python train.py --arch="unet" --model="class-conditioned image diffusion model" --dataset="short English words printed on busy colour backdrops" --train_examples=22605 --image_size=48 --horizontal_flip=false --conditioning="class" --objective="v" --cond_dim=128 --targets=["ink"] --num_classes=12 --cond_dropout=0.2 --norm="groupnorm" --activation="gelu" --weight_standardization=true --channel_attention="se" --pixel_unshuffle=2 --widths=[64, 128, 256] --blocks_per_level=2 --scale_shift_norm=true --attention=true --upsampling="nearest_conv" --init="torch_default" --residual_init="none" --optimizer="soap" --beta2=0.99 --lr=0.0017 --beta1=0.95 --shampoo_beta=0.99 --eps=1e-08 --precondition_frequency=32 --max_precond_dim=512 --merge_dims=true --one_sided=false --adamw_lr_other_params=0.0013 --steps=13500 --batch_size=128 --epochs=76.4 --lr_schedule="step" --warmup_steps=1350 --weight_decay=0.1 --adamw_weight_decay_other_params=0.01
Rows from block 9 of a small class-conditioned image diffusion model, named by matrix and row number. Rows with one number belong to one channel. Each number is 128 + 24 x the weight over its row's rms, rounded and kept within 0 to 255. All counts start at 0.
After each channel's rows are labels from the 100 images, of 14976 (inputs lightly noised), where the channel reaches its highest value: "strongest on" is what is common among them. Only what is clearly more common there than usual is listed. The data: short English words printed on busy colour backdrops. In brackets: how many of the 100.
# convs0: first 3x3 conv (model.decb.0.1.convs.0.weight, 128x128x3x3, standardized in use, each kernel summed), inputs 0-127
# convs1: second 3x3 conv (model.decb.0.1.convs.1.weight, 128x128x3x3, standardized in use, transposed, each kernel summed), outputs 0-127

convs0.22 [145 123 101 109 118 135 149 151 174 127 134  92 140 143 110  87 130 152  97 151 138  93  93 120 153 118 135 165 123 139 109 111 152 111 109 141 112 135 146 109 165 107 121 169 164 107 139 142 139 144 115 110 108 153 142 154 125 129 124 107  75  94  78 149 141  97 110 142 121 135 111 142 126 156 176 139  93 183 127  39 117  94 151 103 151 115 101 139 141 115 121 129 168 128 157 143 139 117 146  86 145 113  73 156  94  84 161 131 128 154 142 130 128 157 101 114 137 122 150 122 140 127 118 137 121 132 108 137]
convs1.22 [144 121 111  81 112 125 136  94 108 115 144  87 135 152 100 136 152 147 137 143 136 132 134 108  96 124 118  97  67 119 153 142 107 136 170 107 158 106 106 145 134  93  97 124  94 159  98 113 123  99 148 113 126 122 141 140 124 182  83 121 135  82  98 113 114 171 153 116 155 152 139  92 128  86 112 110 177 129  80 135 144 166 121 156 145 162 144 109 111 122 130 141 113 149 130 163 126 136 148  92 110 125 148  88 166 148 104 146 119  96 110 114 144 104 123 152 103 115 118 122 175 121 161 124 150 164 155 121]
strongest on: white ink (64)

convs0.88 [153 121 123 150 146 104  92 141 130 116  99 142 135 103 179 130 111 213 131 105 108 137 124 125 152 102 162  99 129 132 128 143 139 123 127 138 112 171 149 126 154 158 140 118 134 103 147  95 120 154 162 122 123 118 158 141 123 153 127 111  81 109 189 121 123 163 123 110 138 139 150 135 119 161 148 155 138 117 131 134 124 115 127 111 100 140  97  78 120 133  71  92 141  98 115  93 124 172 117  99 103  78 133 117 133 106 140 116 156 140 127  94 104 154 148 115 153 121  88 125 101 125 154 104 156  84 167 143]
convs1.88 [113  78 151 120  78 138 176  90 105 139 124 125 145 104 144 139 146 123 140 130 148 142 104 110 165 114 135 125 101 119 106 124 100 141 145 156 128  71 127 128 134 117 121 127 121 133 156 129 128 117 114 101 122 120 109 127 126 106 105 144 166 176  71 131 123 110 139  99 105 128 116 127 109  78 174 119  95 126 145 140 131 126 176 115 122  57 141 158 148 133 148 108 106  91 153 112 104 116 122 146 137 153 145 128 111 104 124 177 142 128 147 138 118 132 130  99  85  88 134 140 173 115  75 108 103 135 150  77]
strongest on: red ink (86)

convs0.32 [147 100 113  88 124 115 162 127  89  87 137 115 148 155 117 138  84 133 125 150 132 102 128 142 169 181 123  82 161 164 106 132 117 118 147 125 127 107 144 144 147 147 124 142 156 127 141  95 132 129  92  74 117 137 138 158 150 114 134 138 156 125 149 132 106 122 118 140  87 141 155 127  88 118 101 126 144 173 140 110 101 134 166  98 142 155 172 129 149 130 136 148 157 154  90 118 121  90 149 137 118 134 169 121 151 107 145 146 139 113 114 101 107  76 156  87 173 136 125 108 128 175 152 132 125  69 140 118]
convs1.32 [ 99 132 143 104  82 145  95 127 133 159 172 146 148 129  93  98 142 165 149 124  82 100 153 117 134 110 148 157 147 151 133 100 154 102 114 151 124 156 138 113 144 113 112 147 110 140 180  82 140 104 111 137 119  96 128 153 104 140 129 155 101 119 125 168 127 116 103 108 148 132 161 150 157 133 115 114 141 158 108 147 135 169 135 200 116  52 139 135 134 135  89 136 135 139 181 109 114 122 139 112 149 157 127 148 133 161 122 118 101 156 170 139 131 154 117  85 135 142 119 136 163 140 104 125 102 150 125 137]
strongest on: white ink (66); pink ink (32)

convs0.125 [122 129 128 139 119 109 141 148 103 153 171 211 136 141  57 101  86 143 136 144 101 110 114  77 142 153 133 106 139 137 138  83 166 161 142 148 148 147 139 139 138 129 154 130 159 165 121  71 115 130  84 132  93 120 119 121  79 112 128 126 153 134 105 117 130 125 106 145 110 130 128 143 145 113 144  99 148 134 150 143 121 135 135 111  96 170 139 141 152 166 123 143 137  96 104  96 124 150 139 108 127 133 144 154  95 132 151 114 146 116 119 171 108 108 123  85 136  82  93 119 115 152 112  78 128 132 113 124]
convs1.125 [120 113 124 120 134 159 157 115 126 117 114 142 120 124 139 162 131  79 105  77 146 192 156 109 172 114 140 120  92  99 156 148 116 138  96 125 127 133 142 115 139 147 133 154 123 101 146 167 127 117 127 134 157 105 153 132 119 114 103 118 155  79 109 153 113 110 143 113  74 136  89  84 123 135 132 153 124  97 118 101 127 163  98 118 115  85 155 120 116 103 124 106 110 129 141 140 166 106 144 147 129 109 162 126 120 150  78 163 117 185  90  94  97 156 129 151 126 136 121 107 116  83 116 161 120 171 151 141]
strongest on: white ink (37); black ink (32)

convs0.78 [126 123 127 119  76 134 118 135 126 142 132 175 129  90 117  71 148 138 111 161 114 124 148 114 148 138 153 149 112 168 101 107 138 106 125 149 106  98 156  96 105 149 129 126 110 150 183 116 123 167  97 188 140 134 117 137  93 122 124 113 135 148 113 147 120  91 132 120  80 120  90 138 174 154 143 125 119 119 146  95 165 186 145 143 164 132 128 114 147 170 146 152 146 123 141 108 119 131 152 166 164 148 109 110 133 119 105  86 126 130 108 117 105  81 115 127 140 101  88 124 171 125  97 147 140 113  99 137]
convs1.78 [160 128 143  68 131  98 128 131 131 130  98 142 107 160 123 175 111 173 143 114 130 129 108 104 112 139 110 150 125 107 151 143 165 145 107 129 128 121 156 122 156 133 123  97 132 151 116 149 117 127 151 127 109 171 136  82 105 168 144 122 110 118 156 147 111 119 142 121 163 135 130 129 139  94  93  94 114  97 110 140  91 121  67 155 151 171  85 129  76 131 109 117 140 128 140 151 114 106  89 141 133 138 107 123 121 114 122 133 119 120 183 102 152 181 118  99 144 149 135 114  94 100  67  97 146 105 156 140]
strongest on: blue ink (58)

convs0.27 [129 111 121 148 133 165 122  72 138 131 176  84 110 146 140  91 126 125 167 145 166 102 140 104 127 116 125 119 128 118  87 138  92 120 120 121 148  78 130 113 173 132 115 117 141 155 135 113 108 133 121  79 110 152 116 153 147 123 117 175 170 184 213 117 152 121 134 124  87  92 133 151 143 126 133 100 111 131 104 147 114 120 121 117 113 126 148 115 110 107 160 160 116 125 113 112 132 109 147 104 118 116 111 125 101 134 133 145 129 131 118 149 133 189 129 163 174 128 143 136 141 135  72 135 168 126 134 148]
convs1.27 [127 138 137 139 114  90 134  99  92 146 134 137 160 105 127 148 129  72 147  98 144 133 104 141 111 144 149  91 118 137 195 121 121 123  85 114 141 114 112 103 106 137 134 127 111 125 103 133 121  79 120 144 104 162 149 131 105  80 137 161  58 143 162 131 102 166 112 153 144 106 177 145 124 102 138 121 162 145 154 140 135 116 145 145 114 110 144 138 110 140 175 158 158 127 155  67 157 128 168 123 153 109 127 132 142 144 133 159 131 133 135  97 124  80 171 154 101 126 139 119 133 123 134 115  90 104 129 119]
strongest on: red ink (79)

convs0.102 [106 116 130 113  88 147 159 134 137 150 146  88  71 117 158 132 106 158 120 146 134 162 125 180 147 173 158 103 135 117 126 160 109 105 126 127  96 132 126 122 125 135 106 142 101 124 148 198 104 117 141  79 116 155 135  31 165 123 126 152 139 105 141 133 122 104 140 139 139 138 159 123 131 132 120 128 113 182  89 112 124 155 133 133 136 116 142 127 154 120 140 131 139 120 137 131 118 153 127  94 140 127 131 113 115 159 145 143 153 107 145 167 146 122  89 102 137 118 158 100 149  75 165 162 146 132 149 133]
convs1.102 [ 96 160 130  87 102 112 139 133 122 118 126 154 123 129  78 172 168  85 101 171 149 141 142  98 136  87 122 126 138 142 137 156 103 179 116 124 130 158 149 117 181 110 149 163 110 120 155 131 107 125 104 142 141 112 111 128  92 156 107 114 116 136 125 115 112 103 101 130 170 133 153 153 129 137 118 139 153 155 164 107 105  97 147 159 103 157 134 145 156 131 102 182 106 101 169 125 126 150  75 111 166 129 170 127 120 115 123 157 148 129 132 135 114 126 139 170 132 114 119 120 142 135  73 144 114 116 133 181]
strongest on: the letter c (44)

convs0.16 [104 149 162 157 108 117 140 114 145 133 102 156 137 155 105 177 110  99  98 176 137 154 165 127 133 164 134 102 173 135 135 121 193 127 126 124 114  97 137 111 129 149 111 128 143  87 136 119 142  98  93  94 142 153 118 125 156 139  69 160  92 122 178 110 117 101 110 130 150 166 121 104 108 159 152 126 120 123 163  94 122 133 126 168 170 129 103 126 123 131 119 151  78 129 133 199 131 114 132 157 118 100  77 134 114 119 108 143 128  88 123 125 115 125 127 115 127 112 116 132 118 138 107  93 116 116 146 149]
convs1.16 [115 136 111 112 137 167 126 140 161 108 166 144 135 159 121 108 117 153 134 126  91 104  91 139 135 137  85 133 110 131 184 155 158 145 111 156 161 140 140 105 132 116 110 118 132 116 118 157 108 124 146 114  89 140 121 175  77 102 148  99 144 131 150  95 135 130  87 128 164 105  99 140 128 114 123 146 139 112 128 159 150 118 131 143 160 136 120  89 162 146 144 168 123 162  85 134  90  88  97 106 130 110 138 115 158 141 115 105 122 113 106 101 166 162  83 165  87 127 177 170 131 110 123 117  97 137 122 159]
strongest on: blue ink (53)

convs0.39 [120 151 132 122 109 150  80 123  91 137 162 171 129 152  92 127 177 125 155  89 142  73 129  82 122 150 132 142 127 132 140  82 166 123 145 141 142  98 156 141 129 113 115 115 132 103 127  91 114 152 141 140 137 112 111 156  33 121 119 130 154 129 140 131 119 113  97 144  80 127  85 121 136 125 124 116 153 122 165 154 161 152 132 130  90 148 129 121 152 118 155 128 125 120 100 134 134 104 125 155 142 156 171 160 109 120 113 132 122 113 110 155  90  73 137  89 122 139 133 155 129  83 129 120 107 120 136 124]
convs1.39 [124 138 142 144 148 145 155 159 131 139 121 145  89 135 134 101 106  66 123 166 110  92 121 152 132 104 131 140 171 120 122 113 118 156 114 123 129 147 144 123 182 124 151 153 114 104 170 125 130 102 104 156 124 113 145 181 157 121 166 158 130 142 143 100 136  92 143 111 172 118 125 157 117 127  97 148 138 157 193 116  74 100 142 136 111 103 116 138 182  95 116 135 131 103 165  97 127 118 105 105 138 129 144 124 123 135 139  70 177 133 113 123 178 144 149 142 133 112 121 102 147 136 107 111 144 122  97 103]
strongest on: white ink (28)

convs0.76 [105 143 116 105  94 124 146 144 126 171 198 112  85 117 138 143 137 165 169 131 115 132 147 126 157  85 126 156 153 105 156 118 126  93 121 159 156 124 139 160 117  95 104 140 135 147  97 155 140 143 134 116 122 192 103 125  97 166 102 151 113  94 127 130 159 118 141  63 134 101 148 121 130 162 144 117 136 124 141  79 148 135 146 131 124 115 117  83 116 116  98 125 122 138  84  96 122 143 158  98 104 125 137 128 114 119 108 149 148 136 188 160 135 126 122 117 149 111  98 125 126 114 159 126 148 170 109  99]
convs1.76 [ 98 122 123 140  84 160  93  98 193 155  77 191 114 126 116 148 123 143 121 128 133 108 137 165 137 164 113 116 168 117 103 102 141 164 154 161 134 162 129 139 168 137 177 136 178 124 154 119 130 150 154 119 141 127 137 100 163  99 163 145 135 132  79 167 151 148 106 135 153 168 141 162 116 142 120 147 112 108 142 146 120 108 127 180 133 132 135 141 113 157 119 140 124 146 135 136 150 147 131  88 127 138 159 152 129 128 108 154 165 126 178 158 136 139 120 101 150  89 114 142 122 111 110 128 137 125 124 143]
strongest on: the letter c (31)

convs0.48 [172 145 143 119 105 146 111 112 145 143 112 166 107  95 137 141 103 177 105 143 155 166  98 159 148 107  92  97 146 127 148 177 141  87 121 132 154 144 112 143 132 149 110  77 121  97 118 157 121 108  89  44 134 127  99 107  94 140 132 137 133 105 138 126 131 163 109 120 100 135 135 130 102  58 143 115 116 122 137 150 164 134 155 149 129 100 101 135 130 152 143 112 124 123 135 116 123 133 117 134 114 155 130 111 202 168 129 152 106 156 143 171  97 119 132 157 143 131 116 112 135 116 127 130 125 126 108 149]
convs1.48 [166 166 139 126 131  85 165 111 151 136 124 116 139 159 102 124 130 151 151 117 127 143 123 128 121 125  97 154 111 112 177 104 162 119 118 115  89  85 147 143  79 122  94 115 128 125 130  92 123 139 134  87 134 104 108 130 157 149 149 167 137 116 158 122 165 144  92 137 116 141 170 134 138 113 143 130 127 142 137 110 162  86 105 129 111  72 118 145 139 107 128 107 143 160 166 101 143  86 128 140 116 126 146  85 112 137 152 124 105 147  96 159 119 124  71 115 178 162 126 139 133 112  86 126 166  99 168 100]
strongest on: red ink (26)